From a checkpoint of a small model that answers yes/no questions on an image's attributes: fusion encoder layers 7, fusion encoder num experts 16.
Rows from block 3 of the image encoder of a small model that answers yes/no questions on an image's attributes, named by matrix and row number. Each number is 128 + 24 x the weight over its row's rms, rounded and kept within 0 to 255. All counts start at 0.
After each channel's rows are labels from the 100 images, of 14848, where the channel reaches its highest value: "place" is the part of the image that holds the peak. Only what is clearly more common there than usual is listed. The data: larger renderings of crowded toy scenes.
# pw: pointwise conv (encoder.blocks.3.pw.weight, 256x256x1x1), inputs 128-159

pw.43 [121 110 149 138 127 147 138  97 107 117 133 169 109 103 118  82 144 118  85 147 161 115  99 176 160 138 106 145 135  92 130 143]
place: middle left

pw.81 [123  93 118 138 156 126 145 120  87 131 125 113 140 153 127 124 171  90 126 144 118 112 120 153  93  85 114 151 166 118 102 115]
place: middle right

pw.29 [132 123 170 150 109 122 133 170 150 110 163 118  92 128 127 145 150 138 147 127  97 137 132  88 144 140 152 134 115 130 154 134]
place: middle left

pw.153 [135 104 139 114 167 101 105 170 135 106  97  88 130 120  70 133 112 116 101 148 128  78 133 116 141 128  86 101 130 109  89 132]
place: middle right

pw.183 [139 175 181 138 170 154  83  80 129 131 128 134 141 136  97 141 153 119 165 113 143  84 140 105 147 116 147 145 134 113 157 166]
place: top left

pw.189 [137  86 100 140 127 134 118 107 133 107 156 102 152 118 121 130 120 139  90 121 109 133 129 114 116 107 108 134 114 148 103 113]
place: middle right

pw.159 [158  88 168 107 163 126 114 127  89 146 105 118  84 157 108 104 180 147 101 148 174 102 139 117 104 110 107 143 105 113 170 121]
place: middle left

pw.140 [110 131 150 134 120 139 100 123 106 139 167 107 104 102 167 109 106  76 157  83 136 175 146 123  95 141 140  97 125 124 151 154]
place: top centre

pw.134 [158 143 161 169 166 112 114 111  93 129 120 141 121 101 131 149 102  92 117 148 125 118 144 101 110 112 113  62 138 124 122 165]
place: middle left

pw.191 [145 167 124 166 103 148 174 109 143 120 134 125 113  88  88 154  98  99 119 136 159 149 116 108 146 188 146 128 135 137 173 157]
place: middle right

pw.186 [163 132 158 148 149 150  94 176 126 123 132 115 123  96 115 151 160 125 101 119 138 160 146 111 161 139 109 171  98 140 120 137]
place: middle left

pw.111 [132 127 131 108 137 144 176 146  86  90 154 141 114 101 115 119 107 148 143 106 145  97 138 165 146  77 150 142 116 133 170 166]
place: top centre

pw.135 [152 127 161 158 137 109 125 156 112 137 151 129 125 105 157 117  97 128 106 168 193 166 103 100 156 131 119 110 126 132 153 138]
place: centre; middle right

pw.209 [141 115 147 165  97 105 138 102 194 164 143  96 142 146 142 100 132 117 140 116 165 122 134 128 114 110 129 125 148 133  57 114]
place: centre

pw.104 [161  81 121  98 162 121 170 141 121 154 116 125 191 102 122 181 119 125  84 128 148 159 154 144 109 142 148  92 117 168 156 132]
place: bottom centre

pw.208 [168 119  66 176 108 122 125 154 141 137 143 135 120  98 102 122  88  92 100 137 145 154 115  96 125 136 129 152  93 118 121 128]
place: centre

pw.250 [122  74 143 126 119 153 120 139 117 103 110 131 130 133 119 110  87 145 138 110 147 140 136 106 142 139 147  87 155 110 154 107]
place: middle right

pw.70 [137 118 164 115 122 141 128 138 157 144 144 134 103 114 102 104 119 130 148 164 115  97 135  82 174 131 102 113  90 107 124 160]
place: middle right

pw.90 [183 112 145 119 100 132 132 155 121 138 168 107 119  99 106 128 167 114 143 139 115 149 118 155 114  84  98  95 111 142 102 110]
place: bottom centre

pw.239 [124 122 140 130 116 135 154 113 146 125 123 120 126 145 103 147 169 116 115 138 183 105  84 118 162 144 127 141 175 144 114 115]
place: centre

pw.246 [136  57 140 144 107  76 167 111 131  52  86 108 138 158  88 135 130 115 138 121 133 134 112  92 117 140 109 119 121 166 130 137]
place: middle left

pw.160 [128 112 139  91 121 105  94  86 102 151 145 128 125 103 132  73 106 109 133 124 152 138 151 120 122 175 118 119 131 127 134 119]
place: middle right

pw.213 [106 144 107  81 110 138 135 128 132 166 159 111 155 116 148 163 111 109 157 143 118 121 144 131 136 114 114 102 105 102 107 144]
place: top centre

pw.37 [123 105 114  90 120 146 124 135 142  83 109 125 143 124 113 103 141 116 125 132 119  94 147 103 131 133 143 140 149 116 141 137]
place: middle left

pw.74 [122 110 167 150 137 138  92 169 116 190 124 162 138 116 115  68 137 111 155 102 126 157 132 140 105 209 104 103 141 112 138 118]
place: bottom centre

pw.49 [131 118 159  92 153 108 114 134 127 155 115 104 101 128 153 135 184 129 149 113 134 150 102 127 112 144  83 135 137 142 173 156]
place: top centre; top left

pw.210 [137 127 123 143 132 112 103  95 114 147 122 110  95 140  90 155  94 102 173 130 127 121 141 132 117 138 147 146 126 160 102 139]
place: centre

pw.123 [126 180 175 126 121 141 134 126 131 167 150 126 125  98 208 173 169 116 138 108  96 114 130 115  95 112  93 156 141 164 101 118]
place: top centre; top left